A small sound classifier, trained from scratch: log mel input, trained on telephone keypad tones over noise or synthetic speech.
Rows from block 3 of a small sound classifier, named by matrix and row number. Each number is 128 + 24 x the weight over its row's rms, rounded and kept within 0 to 255. All counts start at 0. Numbers have three digits each.
After each channel's rows are labels from the 100 clips, of 14976, where the channel reaches its highest value: "loudest" is the band of the loudest frequency at the time of the peak; "top examples" is what is common among them. Only what is clearly more common there than usual is listed. The data: telephone keypad tones over noise or synthetic speech.
# conv: width-5 conv, stride 2 (model.blocks.3.conv.weight, 128x128x5, each kernel summed), inputs 64-127

conv.124:100086130162184105131113113131132153113113113149149126099091130146161124138155174101186154118165159137113104152145147142118123116151148145114131164105110140133132133131102166162151092082162122
loudest: 1000 to 2000 Hz
top examples: key "9"; number of keys: 9; number of keys: 8

conv.110:108158146145138163075136144117124128123128126110128161190135187137162097105153104172144154128120117112148085112137121120120130115143164125114125094149112135153125100121095166153130081110143149
loudest: 1000 to 2000 Hz
top examples: number of keys: 9; number of keys: 8

conv.74:163176076139116131117180124115128132157153130167119113119128141115113160115110140123105141128116077117145143136128120109117129153131087127129118126119160156148123129149161074153148094115121107
loudest: 1000 to 2000 Hz
top examples: key "3"

conv.99:157114117143085117099140157134168180124122083110093108104084101149134144148152105132107114145126131147074126100104139122139094080139132138098102143116090127139099113134101119111150149149118128
loudest: 500 to 1000 Hz
top examples: speech

conv.14:155115143120167158155099131140151105144160124127146187127141115163070106111139131123120091115130150133116130088160098160167154130088126167158095144164140145150138150124109106107149139111117160
loudest: 1000 to 2000 Hz
top examples: key "#"; first key: #; clipping

conv.76:155127130128094151181098121097134143162112151162114138125130113129137164167142133143121089109082161136135176133107106131132118128138110143135166134129198127098111115106105119110153103133167126
loudest: 1000 to 2000 Hz
top examples: key "0"; clipping

conv.47:112147127140127132126137104124121120109156130160160096104137096069139132102109154158085140107166084119131098113135135133084147131154129095122127140148166146142145131143165106095155182118130155
loudest: 1000 to 2000 Hz
top examples: key "2"; clipping; number of keys: 9

conv.102:088158087116108137117113095100080086122118102105144125116116147158157168123154165130112145146137170125102125147117144122133101144116153163121134154107178112123147137105140132137076171126141115
loudest: 1000 to 2000 Hz
top examples: key "1"; clipping; number of keys: 9

conv.63:126114104142147122087111131160144123145115155126137226162134091161121130155144117125108116195126153128171132088146164160123141158134127094134130118136136159084072122149106131128129129133135135
loudest: 1000 to 2000 Hz
top examples: key "9"; key "8"; number of keys: 9

conv.66:141144120121097120134146122118146136074155098145116101083088107083112127123113125148123108106159135164128105135147114097137127137167149145154151161118113141124095121189115147140114155147106114
loudest: 1000 to 2000 Hz
top examples: key "6"; number of keys: 9

conv.29:133167150139176147112131170105126141138058158098154132098114181162091130120134130153125205148144140187152132121169144128122128145118163149145137116127141119129130102150145145126103163119127169
loudest: 1000 to 2000 Hz
top examples: key "D"; clipping; number of keys: 9

conv.45:132141057113125130124107134128121156107116162078154132111114163125114135121114079132101106156117126138094157128102135124153110145133112147152087111124102124082130106143111098158119117125126085
loudest: 500 to 1000 Hz
top examples: speech

conv.11:137104108183154137134117125088119147136111111118142167146090184138162138127130108125134138147148157147129135123172122100117113133128130171119114120133119113140149138130179150113168118117134078
loudest: 1000 to 2000 Hz
top examples: key "A"; clipping

conv.97:133111113116139120147094153145126189126130121152135134116104141124104135124112092163164071106133115101121093112142142075169114108154108102152120146163143118086115116148113073150130129113135103
loudest: 500 to 1000 Hz
top examples: key "8"; last key: 8; number of keys: 9

conv.3:124081209138109115112108145131142184092118136101125141149106162147130154126123166133132142167144160151147165136131151127120106150105096133132120140179143128110132113158115151124125152117148120
loudest: 1000 to 2000 Hz
top examples: number of keys: 8; number of keys: 9

conv.68:088132092119092149124119085084147120134126131133122143120117101123165144107138137097135146163111139100103137141136101113151111108122136135131160114159176098151109159160146139107127147157085145
loudest: 1000 to 2000 Hz
top examples: key "A"; number of keys: 9

conv.103:107127076073085114094171075099118136128136108124079089141124088124138138144157156120161096101127112094098149169137111115105114139127156152141152128098107128110158109169151139107134086137090121
loudest: 1000 to 2000 Hz
top examples: key "1"; clipping

conv.38:123113101132095103128129105146109181107110110157117111134112080094121110102117118147109144154177104167124121090129152114167159140118139066111113087131117110135106090084099091117119093123113094
loudest: 500 to 1000 Hz
top examples: speech; key "7"

conv.25:119170112146109108151147126091134147109092140103067135091131085142116123122106160093146104117097113136116103152162136132125139089096155131150135130095119182156104111121140137113180090134138126
loudest: 1000 to 2000 Hz
top examples: key "1"; key "4"

conv.30:159105158114093108122186156134125140116132131099130166145135100168120115160148156144129101120141115121111143155144121090117147144167169146119142157122097118158133109136118155116130116127167115
loudest: 1000 to 2000 Hz
top examples: key "D"

conv.75:129122142121122104135090103093085112129145120158115123147135145158152150127162179136124149184155168139110176130120150138111089114129115158092112120127139160171132142143134164093118075104150118
loudest: 1000 to 2000 Hz
top examples: key "D"; number of keys: 9; number of keys: 8

conv.21:131173158098180157145148149118136132075114142126111147157159175142118121138120148129120136147131149145102119155151135147130132149120139127102144162145161148138161128098164163153147121162122150
loudest: 1000 to 2000 Hz
top examples: key "D"; number of keys: 9; number of keys: 8

conv.119:138128143122131121168090143133088128099106131080129095095085097131101093101139055163136130087144110127079130113086116138130115133113091114123106079107128119133120108115130097128123131155126113
loudest: 500 to 1000 Hz
top examples: speech; mains hum; number of keys: 1; number of keys: 2

conv.64:161130090121144104156131150108133112165119144115128144139167107105138097091133113133107094137150087135140091181145154202129130157129122104138152132138122154115118180126089139132149124097109154
loudest: 1000 to 2000 Hz; 500 to 1000 Hz
top examples: key "C"

conv.120:129101128123131081104126106172113157094133123153092114089115132100139130159125156194123110164115120114100152140138135121139110136159133111090175143161147168130133141135116167147149093150157116
loudest: 1000 to 2000 Hz
top examples: clipping

conv.32:152110144130169161090140120097125105113134099107110186132084142138154120126145122130095167124129138167144128132151134137110109117125113113135107184118135087103162091134114133082126105127158121
loudest: 1000 to 2000 Hz
top examples: key "0"; key "A"; number of keys: 9